A small contrastive image-text model, trained from scratch.
Model: encoder arch caformer, encoder norm layernorm, encoder patch size [2, 2], encoder widths [64, 128, 256, 512], text encoder width 256, text encoder norm layernorm, text encoder activation gelu.
Training: cautious_adamw at rate 0.00078, 8600 steps, batches of 256.
Data: trained on simulated fluorescence microscopy of cells, 48750 training examples, 45.2 epochs.
Rows from block 5 of the image encoder, named by matrix and row number. Each number is 500 + 50 x the weight over its row's rms, rounded and kept within 0 to 999. All counts start at 0. Numbers have three digits each. After the name is the row's rms in percent of the matrix's.
# fc2: MLP down (encoder.blocks.5.mlp.fc2.weight, 256x1024), inputs 896-1023
fc2.122 098:457423576492500467576482469397489483468485519501467514476552558514568553494479525570540499459493527520442488514498478556406485510466548592631479508555600497506486550515493469526502445475566512525538550582583517546519526511392500454503515518570504530542532457491492439532484519450621553456527534603563518448506509460490505460507424498479480526542554481512534558370494452460535574433554
fc2.123 103:574590514535604485457558464474467493548509547525507519531503588438549487437477470550538530556499492457502494588467544485543451419487520517370534551459431520471492478601489465443482495475621525553536430574516501497520429463491509579462543491477462591527529493510411521506488473537487521456561436521480401442585512474494474536517551524371578492546450449435532485503503501505476445635440
fc2.124 098:489479491593594502527514466500425419498537576467525563447581507541465473560533450418549474515543508457515551457535473563536587559547543441431604529304486452475539352529615472463435538513470459531472480529423640453412435506532521519510441451461462492475503549518384455532529513487503472528551419443517520418365477392490476528466606436461476418503553433551484427539583500479487487470470
fc2.125 103:452481485591444521540454535481423526510555535485520538545536483494368532529413491516506578510527550509515438369528466533464457560473467543397498463543501541478504545503423564465587490505444357557555522504500482492496478578489473505501442599548517474515518518387521588537593451474530577463511424524486526540437521556499553653482516552411434484470447483360452494424480447494503460535464
fc2.126 090:566483490461478501512527453436523478467503499507538489512461505530455541537493514443526505415515490524488499405489493531508559526485448526531499562516485535411576479466517523374464525496471437385509488501497462534507519498446445489502433436487581572546477507452606392447508558526459441558540438559507548594467492562556546463536511442576412480536490446492491474503515516509514571562456
fc2.127 102:560495535509440481458503488481570499503439458551504455498531476476555423514541534453540519429490548398520497418551478507522431583604491431558490519444556520550590548487481483569529527487509477518554558475500457551470465554408509480576417445504496477429465522505560487500581603506435522512480488468475594472400444510503503467452500484448581598533535448570479602467498525493477484469533
fc2.128 100:475480550488437483488437600529442542555475526502450532468435511473498571482512457441531498483433585435568492447533476521530517529525535476450477457359495560493582402505555440447518525510526449592489472463483541448409521524533507556459566601553518485452566501519507403457513561507433457419467411477411492508428473554527502534506451447533519522495531442569566501505505426547577441464509
fc2.129 107:536537563532517467497545455464417534470455503514466430633499585460526458453558496459462594576494466384487582524523493417467500488567639415459486513598529472542438495490513552517500566532494467555517475500611536529486427567538462482449503479407536518474461542550391487568484452440445512466559575441498421436489439432533488487511494471421468559526538437507582481464444457530494494480634
fc2.130 099:496517476456511577482529504439530500549529463449499573512548466522367488453521475484438485515511460481481540532601542484537571581440480449543517462460490454521443540506516574522481521471575609509520494536458458510611448515394511530520479435436537489517525493517446478517524426587447517470395519443525559459558538523560531470500571488509509478503516511416565474564541445515537522550560
fc2.131 101:530513486566536483450522624474505461491500503532442495537554606483527469509492485526527522504493465478472407617499441487538520462525397526486514508475547425488539507448538439454381470480500471482565479497478478549489541485475515499525528627421512545590572611646599542623456540461489518522483471489518510577495444471431569520537535447554432541434481441456457467510540533468455573415546
fc2.132 105:458524415539434481576456520498523458456562439562513505459575504499475507521506503568478507454517537515476466534503503568533608511538445522536419561498564517503533546432469516551542467472453499440554525535492420442474645539503485460530499561539529553550536515486524509518492518518513371602438500534514507643485473565510525420462402495620460407403411514517481551533607504468578627408509
fc2.133 090:562494427508460498529499523330532499524485546507460400432488540499526450510416591498573577518481508506425492439483489486464471528571515455507516574483595527523596455485484478472462501504546481558542451471540533509507474534418495408549466467445562469496510466530445556579476548528642450416543450428507486431480415501418563473506575581482507461457539565511511444525506469429483433483492
fc2.134 101:490523536526493544546463521464502489523563482483495522531414517481514458533441472456483611445456451604545514432549503540478554513451504482605535494455434577511555516589547515513544493505493527432470588519525493506479494496538499497499539581532553498513539465536487440502485604554468385519468495431386486548524531404489544446428601441535549401423465612512509402510469458420520452513514
fc2.135 096:474453559502495547510572452433517487588541482488576511516489595492422535504538462577506494485532458501504455541548449499448642506510463526507500541479459493435499497468538487448505430475414612541444465511481526471548523496483468507466591528507509636494489536482488567449505518499450477558535452512475568512535501481505495459482396465618428456488414548488504456637503463554463511484533
fc2.136 090:487523414496538387532379470574413527490540448537498481570547472528500544494476489480526487483522500513493555517553410424435551527518447497537552503520551611520481460580545442541503490550484437533498492500463505554411465501486486442514505481481574535548467524554497508555463486413475408479552516567435452454446514560452485460444517481512581490559497475586492465521528514494427412479585
fc2.137 109:538519474505495506500474519484396573478525586445433485560426514445454536521572464474522565508521500511458479453482515426467426481464530537415552433546538554473551484506423529474525506522559442563531496550412506514497503542440510493481549474546435543528433562477419550450479556581477524420419351470477451445528446590479604528490550508447516505508464591568436516499421455515439394588517
fc2.138 110:455461538413490516572481449529485515460510540490535439451472534480534505472435460575553487521449479463485482483533510560465414488376463556539430496553487376515449533508459561514547457464522399472419531517531447514485579508513561479473521488472520477513538475422440570461560511512555559578535579528504458492485458418499440527571516600488435539485487545513473518462381631481478568489537
fc2.139 102:424476496416478505502408556534528434504509496478468511552501482489480558429485552484314459510557522601496523570485506469440572460575452485447542425320457510535504434542507528437420454488542528486489539589503502482557473520503474521547512464567537510528500444485480403503519526518507580486616473522485602541416537517514529396520467421515488376464538469556541503526511446452609482454550
fc2.140 102:490502507521568486492449471515497512532509581499614483436493446533439532484583523436511513550577499540479505533466471529478512518442486541439498473459471470503498538428544579432510579505446486561511489517483564543501523532521533591494501551491473543535433435473526516522464428578460499487550449512549518544482533424570453484546514503573559512487452474520553509539562480559575527553520
fc2.141 094:471448496502606525541449461463484497472478478502497498452499466529513545477488386488592518560514493475452518511551430447451481457517506474473569489525471572523552505494548516502521467530482562494542494622463676458442593458495450489529478515584587483478514595547472500536473462451483553440468499516522411469531532470554589522528479555504603481530506506430489499525462489489475573516434
fc2.142 091:523520545520511492477463496518429447574482462586449491491515453503463577502437454485466520473452521516515509508461480490519549442521424481436568478467485606536551456566543472497526450539503541494447490512434528527421530461485514494506542510522472437564474373500418459454552459453513453423617414497494526516422438590490489527544571449364482439447522444570487503524464471480538421422456
fc2.143 093:449523512503435502537426521500485475529512499513448535518453499451466518456450490509443496516450473575393480530465601639469544495433466525396497600416514489548500444468482494510538462453510504592526541553519480468449600510514474580507529613495498464556526554502532445502544520429545509491425463558405498464436502521547499500589463444507500490508500491481531521466504495509530536438528
fc2.144 097:499502544464581529603551481553554512441531517539483556497541512519450535540600473626465505407529454515607452415487506412487543475402523463513476485596451525462566515378514533527538532550534474436504526470500451506523434566568473495512555436513426554538459552493537546544469510393473443526575557452509462459522537498535514525464515466489509644541566431423550487561458554622395548496483
fc2.145 109:548511524545500536476585502588560530482506444451480407381535513483530469538488483549437482535448410435461490480489494541566507496554540510526433478599504480461559464421557487476554511600465600458579406624523485452523476524446569570556532495465499527496488561507523457479439447474527585612411574478561551553520490532556521483582463509507454543581535438515600460465473531480485528481481
fc2.146 104:494451508486452524516508532516416489473495447491466541460472465510502580474528565465477507680492528450450497523468510503549496530599580492495532458524476482527501508490490437471555450530512545448625475479534548575457507492593486403542549530579441495447472518454507520510556379460509524462511510426571433488531468540509422457544616471397592485451637438398463478515493507481408440515522
fc2.147 098:543485428366394511478520497464543477449499434564541478540505521509541425551500550516519597466470467511515495449517489463558473468498505506538571513420461519615540547552448441419484480535531539414504550476521435546472460537458437511550513437466496378512462482472529467530449584452470456553614510538514529524564506523523532525495513546492515551473475551554527529516420542456531515599366
fc2.148 112:563564528487515511439461483519571482540537519487465475451472519500477517541500477542433419515565485614512544493532476482558464510459433511548431507503431530408552479527588523501478533498461519512509479499571493519516495420465442452497463465489469523449536554559537593529448582482408506581622547417539475543475574563514477447511543486555565510571522579556432544530596568532481546449529
fc2.149 108:528544509536562536506482475429467438509447471441469417600552545521572446477469439502476468571525458431413556578506601486472501592480481494407426523517503600481546477471587457544474407488426557466480551490548516525549470466486549511519564471507528521362578526471464554496530454473446492499472578505427565424532525404491422414423525488499519406536507425512499433493531487513465534487523
fc2.150 111:547524449457453458500494528461495489434423435495430462596522443481568478516369497441511529522442519485477505522558514497494461456510487527497527497484526521590514548532426528494467515474525448525539447497610435422411476523489498487540484483579464496470501606522517468555465573467630438433566429497430418514493432513507528500463523455459531517437545478597476487517352499397469428478437
fc2.151 102:472484473507586547464554435490336573451490503531532355509507452510478448480492406506476541533455496522537556501502468516425437519428563502549458519520513471461446450532441504524511546538527549534443443516609530461541452581611591458522458549568480445545557408433392550528496457542483621462557521513497456453539558512400467470546479549441493490431676443478496490478501402540471502550585
fc2.152 108:512521432486412492607391525437496466510549459522501473490551461495484494513422497429489494416526478553503439451594434582473627507539522561545505486480430538497505452477452443482462467386557507480580518487512504494481583534513516520487482506525483569484520465510575497472472507490547474573600509550552490543493501526606496457463470541572515507557442543546523497527542523398561556475452
fc2.153 096:432576514550473465562476477427486516577540488502426558541493455520471412467522596443473539557529504586513448545443482541532607484647451502510495376454460477542524386407568484495544544524565586491537535514461462533485446459514509535458556401576466564464484510542464487528553421454437383531471464447530548396576567482525491507498523575491501473547580523451469495489572515541547431472585
fc2.154 092:489462451520488405478596501511623558551472459491564491326445435617498516548454519584546500439483488519506493479488477589472495490525511551527551539526563549521486554526489533501492562465474446399497446484473522518523411568483481541547520478472475483502518407423428539514494483617564554504568519552575476545521457527467480485496469467512430580557495506446427518442413481530523494453408
fc2.155 099:534464482483522496514463421437530567437554464531465453506525494489527525562592524521567506472503541344533511547523542462554543518519435426526532611393484476507474496580495464552536507533448605422479523526548448439453490514558446542532450457537501508474455492562522485531471418501527509497516518463589540545385551496559437525481522488555494597537469436424486572399526521565551472451382
fc2.156 101:521489496415521500466511519510460456508481471455487441612583535469504509525469477492424556578531503481477436550501372520493512577527484529502464470440488543518508475551501501579559491502558492493485472491501538542544481537553583531468559454443552490471540458523467542510511476542410496481627495485471508516462434475500502496536469462519486519429526434541482457495495509565498561473594
fc2.157 101:506439587577472577461509486549432487529527505526560543446491466481386595507544562479534507496521534546524446515522515545518559527544430452557452503374408528416530348540533480477446500492499572519520442499422502464498507473547497499425584492518529537473491439519503510460472547456445531553562406457439513564422542451535487520444557408518480477509500516446423506448542530519470468469523
fc2.158 091:411560516466487511493606545463487488461440488488498509510511563491523558484482504555496515477555539602491463548494457510543523457491439550519547518535528523483458552571498552541559450571581477539480473437481495502468479584474485494481430434480482484494359421495452511499588542579504536498432478484456461531428613357456453462450470554525502526536455516459540507523435538516490532562558
fc2.159 096:451571486521488442433566451449518482473473527408508515463464482451511450568449538557484576502464440503516494597500466458436435553529572501425393560502503490449616576464438575556523436551497514593550465513503611542558552439521542491572423470423520437408586555460572463467507453610451529495460526478468507454530511490484491521523501546553520618560536566491559551428515471488566501512485
fc2.160 100:489498466477515467470445453511562514478520513445465476587469554542574458541561541477503444409512579534527565495402491538434436496531474481507472502449535568503522587395488582470519511481546474441409481426488527488442506437588565487494445505546467535538486416540566472432466574502501526537441483507516425606394432583504532489512539374600443527520497403536437541441547507561489498418552
fc2.161 101:521528497534437511543517503449550493536511536578518445450504476546532482531447522616546532456505535444459455466478549568545562534493470493467521475482485558497481535446516541458599504566516407434572554557517556525452531546514474485459474638519469603602486440505521513548493463523477413514462504586500517529527456509599499579486478446457529628536427446457478511445520478542506497505437
fc2.162 090:514450555439511538468546537458572444524458505588530541481513514473485505503513584541467481416593495466542439521488417552511508553443491436416515503499504545483481490453518525442481398455464533477516594570519455590503532535465398498545561447500458499486484560516525461466509452511403519474452515470430561511469570464582476523532456446460503546508521474482462413554395496474516525527498
fc2.163 095:517461548504514515433515474429496449574506546476452584443500459457469548529592476640504470427477502525514507482492453437547534472480498492529438528390488529485581482503439435503529472484566488519504524553464617507503464504435504535487496555545539546553492550542494481502446458506385473489557472476519566556565501545531597499578607465449476514555585414545511462480523457518483602543438
fc2.164 105:484461459508525434525470548586556445492483541478469573375482433536513494515460485565545493436503524534455479481467429559543504528423473469495382451559487455490491460380544557472556486549477526424511392471556520510528552470477480485438447532507526474517549431442524562445562608562502532558446530517569479466511489463494487547468466441566557473538495459602497590587523485527518474423450
fc2.165 094:510537490513450524463430528428434475547462516543504374597450509534554548508466407512509499518475551496534501594448554545486526495480572504540492555472598401553521537406519438476401453491444498468508455534550420452455513527499474489552528554474560474522533479545525518522487487501535504518446591562506493497478448578462507399610416489538556482500488458484559534460509507453458526508538
fc2.166 105:525427491528481470536519441497557466490411509460507461476470516541520475494465639541510556491492562452542482555451506563401450444544507596538466538435507384548443613513474504447551450453476410572493556473459457523507544445544467515440509546523485505595532536483532433416508566454652549401537492543497433453520520527443554609464494503515511589442470618465537567429441481473530515488531
fc2.167 099:439441461487459507526429546490488437491500515513516441489451497513568556487452442592513419540459529491511397525571512520495508523324415465630401366458618417507486466498439557468420388471403539510494541526491398512532496504493438572473423571521509505547500492465516510515479555448515545549565550547531488529573474416431488497485506442562486503486518589488506524518544495480560452404533
fc2.168 100:569543444415476559423399491493560449533526485446489567650516504569497599441502519473462492485490450446366529503446548546544496559379471429458542433573542524485458577463470575428495523542520414531565513509539508486432455542563406480546469484501520519615468586450522507594470418402523507501538470548464503587618518438528516528532513456479500413548526491455536430492455521463459557538505
fc2.169 097:579514497528536513540488528478586551532499490518578475411531450497524563606494569464542509367469560562535515426452531508517510591583504454497521546480488499486504440462496472547465469421466508369436594483495474499457474511448544486590420532417481502492485521522550559496497524497512475499479486423469601520484506433507489520507458527582520509538459533459576434517526573452464500509399
fc2.170 095:515514577478557500540495538477513478485506583491447422439493512564475565462555568578569505470420467404502552624497595522427547486431590525512456437517434361500440579440456513494505466511388463567522436489510493523576577583453507504552466536441524448521491468477457545566480567500502494469356489571544462456571521472533574517451488511475453499480466648427540521551480466441457509489526
fc2.171 098:481470448429450454475403583445592502475539507496482501468472549462571651463558579424543455479459615410536488461429564562556481500483429545530576484473603467571457535572500459369535567462436516458598477468516483458484574516534418516460523590556479519551555470539508479421514505397455473440613467467530489534424457595489444612544519454557441521478483458571456525450472550449494573506516
fc2.172 099:530474527515591504484500539451509462583477457492458475401488495476439496463454478486520475499538373540536595515502504566597497511463470477474565531413470537533562452497533547467460562540396530542457521515550519561606471479455397531504547426456529499481518491540489437538484681535476531497576400533407578542479571467473523396420476508455530344520473486537535401496519487434472479506482
fc2.173 087:521456494520531435476526485487467485548489488482464497427470532605429451469466446615485479488482507495471546489493512487467377480482575480496622495453484491539442564499560480439566452438566555521472513465439515461498499534516491540515433462434476564518489483464421565524591597492439486480629462536466551440451481549510502477524477426476513483516516448498447419483423507480539585511512
fc2.174 091:460467505452521426503465557565466429524517469511528504507473455372472534485530494459449526532457501458523476504507502614551493467521437501626471510510532532526468540496522632494520570448445548467439445446534433422557493489566476493466550524524478603573525498507454646465465580482494540481563578553481501562466464488513439541512402485598459496571514486493475578501473488556539412498522
fc2.175 093:504546523502501563475580554437467491526520528552439498558521588478472450427496490499587460610446455513451509519492479425447392486473498422516482559512516492481504557508497535473438518464510485543505473488425538487453421450536562585574485506500490482466489465456344440554483495385410508469534462481491514376524548440559486522490541492470477509399615448544482563520454541484417442494628
fc2.176 095:410424506496549596533632438472453556560466531494495532475467448417538453474450530525495468572454435463524553477585444530440497471436459572481530502506527518554567479542495463499515552526433509512486522472517545443536528541507477537485480492453438473488464507491483476541454440453487563504563521525508475432458537467466470509607462496433465461476487512427492487544499467431500498449374
fc2.177 096:525469534542559523529537480475468575558540575508471640536511475482395425522478512460430478529481469429491525519513532465543423546456533459514523464564602458527511538368496536536501556553533457553542482551485575466544454470416472510482417389409490486482452552497454453398522568450410469487531531497532489369514452497454502492600511436459576450504589516568537481563505512462442470512547
fc2.178 100:412499519556535528533429569517415460446488527480456494459465464504411593496534539435441604542498493545571532407514473589498458493543428488488537508483497475453508440557464528452560521443534442489505484556484567509432501483492544499602480553467514461564562482506490482505553528468476517422622317500508442490460493508522539478462533481557528422469458523603538583577582528437563376420498
fc2.179 098:452537476511498429493471514503495480535460549466535483530432501444491575432594534477479541507452565525446536519435537443462464514505420492547488455521510547490502486641559458579520525514497450422490451586551553511483540549604526518411528601581455550499492424549467589461462478520570527379560491449461471451413468552477416560512434520483580478581501469543566507466555480531456497613501
fc2.180 089:484449594485501533499469485504507544450463506481474528488489470581455481465472518464514530495470554571444514423473504496492468412526501464493442480514489614496486496549521468472506492483601509561383478561570546590529506503499544528470516565564528516493539494399450455508463522520494509526464526513514459480459460616471485565359457535532567506519499604488496565413485577503493483547485
fc2.181 098:552500499511499514435653538493621527516522471458471506491493574521547496545603475437518533477553531450541550436614572464541469509578455476513512518552525464423527504558510439477513551510451483492462513544473552432481398530506548562528477402549422450468546574552511475502503534492474584480597443426492554548477501561481544493445525450544537491497528532471502386479530481466427473543611
fc2.182 098:560495506444527550540498489442479510554479532488459520576489545512442516492444510481615523488513477429499562483497590514480485511447668529397621554516450567557496504514533436472504575466495552464488424485523466500557485588457524469504489403492533442435573505483424566556488532500452530453608556428581503477554529475567458399515500550467538486493569448593528447445517470523472532562551
fc2.183 100:520497572510490525479506476402460511506460515471606483472488347514540440534509553464437462600481444523519486480487489434476513561458419499445515573595591460474464501498493495493488460488537438598418502540479517441462434552482478497506493469523375519530518498559402526471529442536520598442460481492453500498501528386426473520541457530468514521437485545335532450503468471518443494498492
fc2.184 097:469535534522535465558528434456537552589505570527425575373443499441559427568494553575494595437539523598578486439462492529459549464460579500480542428529412469444459415452451539420500518482495509524552539590389477528528505520520468539484453472493460465641394562445527440418445467520452443485424531595513592504580523561526454517565505502516359613456511511425528515452518487483530549523439
fc2.185 091:406433469494520456558474486651432419501522538484495501439473445506420566462477525533560504522486458543557562473532508489595424514542539483508509517424508450501505417504557469458555529548456507535406519521513490476491492499477422552482495434461495486478448567489436380440513558502501524473500384463465455530491491521457537535610383489551484462548485514581539509590509541512514457373516
fc2.186 099:455458400527458474534422464480549496528575432517537450441556524524536603424440544394545560487473506590480441390535410549518542549548452579544480440572453487380497433498481543481488406458453540451504552442464457458446560440536504557471536557518511544584515535523633509492501539522434354609506505506516503587406515543489573546431539446576421536545372490488492591539479539572530565570484
fc2.187 103:497511526533521513385531454508547535499529471486512497532505491553531584542523495506402417403466422484471464448458451492502531498505416479565526530498518529413520472473508492550508550415530577491458578496533482547577466549451501429464508485518517617535496480483510544397594414560508517514543574480518609586467614413495583536530548515539444549577473354427519439507554489542445457358521
fc2.188 093:437512464526460493510485572528481499568437502467510402543459566487426538530547567490467455505483500499518531417466497515493455507508410478540427420473482534561437508442475504497468464474382535466516450520565480518597448462611499471505598465502448491493499493471482578524506568452436426526418474567453444534500454501411495480531599577528417492571525499557546529487487549423489461524515
fc2.189 105:430487496458448519536413563536536491501547545577503443454455456455529558475572565495490458480479578512415517498474584530446587493557446555500422476487483567621500449470457522424608485444521553437480547490593527471543527507586487559454473521518522576620473437439546432548564512462557462516505429611425499533423541543575501567483473543511442461556435468478510566475492426542496404417470
fc2.190 107:547525439498496481497460531599501452524534534443525567509485461444362503525547555508560544509531426577599495497549404609542485494405463522546551435493478520496418544516482651485455577481422477382536520433369454561466530534499500550529444522553553545552442549459462503421477604560404454460382465520417525662511493551565455472563504490612448430479448516495482516604594509497573560526527
fc2.191 115:499437478515421463456508471626558481448512597450504461342508503464427466525553583488513498560461510510578515417488536550490479458630495502509448530460506445447475568420453476475634561509464520597485490413510488511493541469614489455425505474420547504441410449419597503467573560496484492525361524470576521470496524497554498549577429510569521545483479513523493656496564487524433525430574
fc2.192 102:538430497490649553401544446494488525452478518470493549525480439478602506519478473570491502492420503425443467479425496509461424407501507466505583516572522526510484537587496590512575502596503488470479552509518488476502445511526488467474451514409474487473504482503519497514503435499519504392522576461526538465494555531441470564589533585365537532470514462449459468468388375572388590448432
fc2.193 105:586473481492452509499542488455611461445404506499600435424496575512549437550503423488578566461533432447542587443491606486540425515540609488468540582489529429439499513562500531490489488490463442545490485463479457482530552468514478442517399399503482507437570412484577532542488684578442480510509560519574550641506468483514486575491483419561497566462500433672474526576528553527470528380538
fc2.194 093:466493455497496497589403563509506484474453475450501531496456417528478659474529532358418498484468582503459503484476580536512538502600522561466486465436541481507467554475450496531534519497499453440475472513502577518514498513504542544496490596608495462555464494472447501513562498513482632408472356544474481495545508534499517431522518584577447512455483542583513601485501441496575402518391
fc2.195 092:562561453469438518431501526489483476483521556461532430551528492497443450472489493497540492410472472526516461491455528368520524517482540540556482474533467514470471510473578486452536414500473566411547515502524486491544517479429441463570579416432504434509525507453442507425473435472467499562633447534504580394529514476463455608442511559419502460547632536460511511473527486461471484455459
fc2.196 102:535530503546452541486562438407465508477456552491445520487488538535521427493581539518501502560509477497531494515467488514526530484496539477416503534539549559434548518562539441536476548596535518546503499498541546549509428600483548465472490432559500509412496542495430635512516466529399465374590548491425517408541436389477474552486467499385507557529602484482397593468428444470392480514583
fc2.197 099:568470554420563517563526448445528507522495516489456460506517482495573505604362490527535551538564581519526474553500500501483492494536453487574446506527523482482480578561536547462466445523511522553470463408521447527580437579488501534476513560529489584520534497583557506536460494552514535555585561500461518507461473565526481581523440539495470497516453538435455473548464470480520520558478
fc2.198 101:569547455573455532468512466482528535476458517509574537477491469443560400470512599492527544552555603478548485491493451484487474470419580471469527484575518568553553503443446469492576436496550537399472492534482471449544493520475423501500510444562425502447499524486478459510519487522471495538441430482504491466560523484520534546428500569422551636538449544498575601502495504567480483535435
fc2.199 112:511411480433432490529489468507571531523517462463526520524511495477617485517448452487532481540464645493533419443408509501490449523521455493546483492531635451499501547473436513488551468474529477556466490446472522465505534525529516485505409564591481454474511481525553492462543456483549504477489662501544515551554482547440487597580512507559554578554430455433518448497470538542488502432531
fc2.200 095:484481578518530561518427492464398509470495441561473494508441408439492525451445600492484557493396395444505464387462538557540433508516506536522544498494518473516481503427534511390514493458495524535544624514568477509489467594476473528464451521477542575468650559504425360545559597502488525480384555501441505434499517539546531539513560467421464468590502494509560483540405435444429452437532
fc2.201 101:523456566487513493440533549462521498539433436497458443497431506499437444539555486493577544492540537432420532525567496424430481527561545463479576546475531479493579499505478451483545451523539434437486500524482532504435440482406489519544510512480532542434521540597551573543450554453533442499512480371499552461499538564610524506464444464470508500540531507512557575478446541518495471532496
fc2.202 100:486540551535568490384600444539545530551503495478437560497504417513393500474512450489440493555517479521478457484490459533443410523466521461485444503515508517404375415474539501509512503535490590466471482545453520501533475479531518519468573491432551549491465503520469527514422503531407528443447555485597518428582547459460446500562419535446523448474552439485594495480461504528500475469414
fc2.203 097:627486455485533507382518538574546539541409447402513535479386455516442401535554548444539554540549502529477441590483592391559459456541586530479568505474543434429576482495429559495561520463488513586514508502481531419530469550548482503501530542459531451420632551503487510594492508495435502426598480536390518402618508360498523527465526520470526504467525581476505488451512492602411439526573
fc2.204 095:521533526455523500515569454444556564485555504505446456453490470452560511480514451496492452524522391372563551520493422442483467484486595436537557497446521475527502524549544516565545516588493484381411484473406487542529540434524513485508476441450507488474500387499476508418510516517469457515674540496605471495483513446517433467443421558463474552515554446467405503518563458510450426483517
fc2.205 122:483540489560507459527404561535525517498550474503555523486525435475407530498623607433544473533578457502552501519481437469498524555520458516390499432391390491414456483435595512470498645453523459502524491467442553513484561534597461499494529456492488563494492493436543454450562606508537468524496404481430471497466501391601475439442518524519554464546496480510513584554533513536534465472528
fc2.206 092:437482546524501422474454538546371474459507492440500518518454463562492493551617548449406502574496488485454545457598470527505553561519459509413497496502451497532518444495474468451555429456489499523441555565543607547469527548515445526510581507526567531500466520474359488527541427441506592432585511502513452470560507383505490508571399489489543449490549474389443511487576491497477439499464
fc2.207 104:531518435507450494572561557446640492443555433514495507457521494495531542545463423526557546356514451605501533476479444509529573499500444485542554569534542528489526537532465505453381453496501460547513530534563501483496574463432446487520480538495534511461498562528597485566350577489529472563389554524490573597470621457476538546466468547612550533503453530433488482490517508459510562459457
fc2.208 110:560519486543493530463534406552491518519544493464575534463434539520435384538557524513533541473509420509500550499502505516481495467506528514454503506540527515476523457471521474460445512633521493520411525488462518535547445542448482490466436378347533454458468528408481525513475579477452497491348496491526536459537596458493526385475513562527482486439530527599555521485540494495521501492556
fc2.209 101:492484525549542476514523482537580459508496471422553498501551542559493456496491588481489478410497512557554474529501559428490492549369598506435512607582488442554504596427540477483433537500459541481538541511466497480572465532437477523562390416453465494508532510496477518455526510484432505456478473510497582512487517486463516465429495481441489494477556527623546462514454523501418532538494
fc2.210 094:545494422514582478494483492522465500488460478400504467462487462492516456500436465530547521470468416603504547505520534559523434540408600515516534532581450564565486495549547455543445558492482404507432567537519439550574527545535521504448442447557527495603489467397496553498562601572528512492433410563460430507530527466532486539518504582566529464587555595563540472586488527443498501551464
fc2.211 090:381454481575512449444479478506461487446491459487418480476464654464621537496518509430540565461472563437484498367502468591545550508508488544462428582514554557440575427492453554483529433478474430534522473494513476478520514475463454428576421498518503485533540484466456533521572508522462575450439447569470441575493521449453552533460536504445479494459456417533457488423434498499579476440609
fc2.212 101:556436475490481428572494483347649495564532491491520494483488489465486489536403500549517600458468574597416505452483532465519547436487480496544510494486465516552560557463445501482509452467532460423531564455474360522491504455471524458462455470468494507504510559443527546549482496543656479520489507572536431530436476505521466482508496566564430516545379510429498493434403508402557587607463
fc2.213 103:543547502473502489526511441545408521539524437480540614487599451430547502483465460494538493498488461534511506510503490498409529479458535469500476559499486427573483477563493499524493482493508499530545472477506559513477508525544492500558559540494475491559483449485476504510517510492478481468483400539499505500476495532513511522539537525506532495443480553492576461472518445509465429515533
fc2.214 107:615537490457506520530508564420562449481490478537538478412399492482566467521478538478567547372506461551588518440491535469532561459603465516511578555508515530510438595589482537444438435525491473485508497471506482455475562438420490447430386454502501524556496503475501540602592484496485449506484435623497544502477486666499531494530474488446444475517456476498505491549467487473573525536530
fc2.215 108:423609457440531514556463532542498488498491492434458469539487573416511589510416554436531504544424608498440396506451464526414474485516368554551483489481522475491504539540506560571564447511500392414477478497510537463426601483547578559448506654496539469475584467506565487507522532535546573481466512531551440533370433523515422555521446473594528462477463485540491563508510480468481494516468
fc2.216 106:554509500454490565518510431358556555454574484477436499469481467542567449608439484564475513483505554508479480453508510489513497515462516487564487513522552463553520545448490598479435456515451595510521459490462502462556471515508488513474471513507540504396486595548517509477366473511573458504433675523511547451548464519468552505573522521516447521449433533470486439409439544417424609518484
fc2.217 107:489495499537581530515485589466486429546514449451464463578476423480518481472462485501466587542510491651515436510614486430565564570524467494502504502507552453524494489540585493468443484432496535481488505552487467465488472466489476498575514490462475436545470540524421501477512441528487560630562521501519489395457568486426440412528425439516408418489487559491532446563553461450488422446429
fc2.218 100:610516523487489505431444437408483447527540506544502478619513515562521468499403490463452524493547533534498486473559530411478582562602493518502608560489460583494526467499446432489463434482529611551500536562534544475548410413482466566522564471537564478387495613524476528496490442481486486564501442479517562402496575521463502493568533473448534497546631523469466499525581543537394514473490
fc2.219 098:460483495461507434537451423489592494494472492500442504560442505573548438508454499543520554432520451546498465459405521431513467532468531629568562518446521448619468588431491474496478425502489424490558535477537454489560644486467546545515420435555538513502491456576533543486475550507583533527392564461563549513543408503474460547540507458493523576565477521481447554540472513521478576503455
fc2.220 095:565506536524521481538524493453549522496492484521509560591480492496576530517484431539474521425550469513510538522454433478533504542443535507561510575526398483490499503533430524504475471546557511543423525487470434512529532525465513496521438486605368452529394532485503484515362496494519428576548524514497555507494526604515538527467517395386541569512448471547409469447491529492489487565460
fc2.221 101:442468606474593501513470392474533521528493595573536556331524465423449456555469397610579549506512522559525542444520427577520404550407498543502484515449499485397544454423472449559445434606450524558533501444558461467521582522491504479470482475474517470435532493451558500457453625570528480488366545443514498619502489526505421523542527530522521550460516519544521526549442567524482525472479
fc2.222 107:451490446491456490480478571533559512446462423579522473442496551564502530548461454473508513484515621474517400432480440557408467557536489521557497455492474498490424510493495558510484504387503503530562437546441343446487544530536462456532517559575469529530541454455583478392561477454488501484489447590569462544463484529497423540516446523536457570492439493432502552456502506479564551469516
fc2.223 097:523505482478540519530531502507457507517490460502494461460499551487564455479492467563541528550407479458516571543477469602565549460448505564573496520438527518478496533527552484516505498507510487456503548469556467501418661514530584491534462547474458520511550398499483531525525505472514569484556587504520434503452573480470369585595527476487526489478532409560468490539562506508520566418560
fc2.224 102:594525482574534538515529561488506544533479486419538508608521544519547516472532530502501507572507477501544454525446463507499524540449453482438453447506561482420547534506605505537533418502516533425482512528524560490447517487595524488605566519495535542508566491558524544500506351529540507525510515466546483485530528417520435499574520472474553586486469358391476622457591559498445455480494
fc2.225 095:542476437502519488584560494556486522408469517505497361441376526506453533442551556562513447521464462538486440476477489571486400481513495540561395529416540436518444520483533481567550473534530411350447463486532583458467509501490517417564458533434537486532455384409452492365431537528530474531473544501487515548496505441552510453527412563502578518492487448477477499621535472456516564450520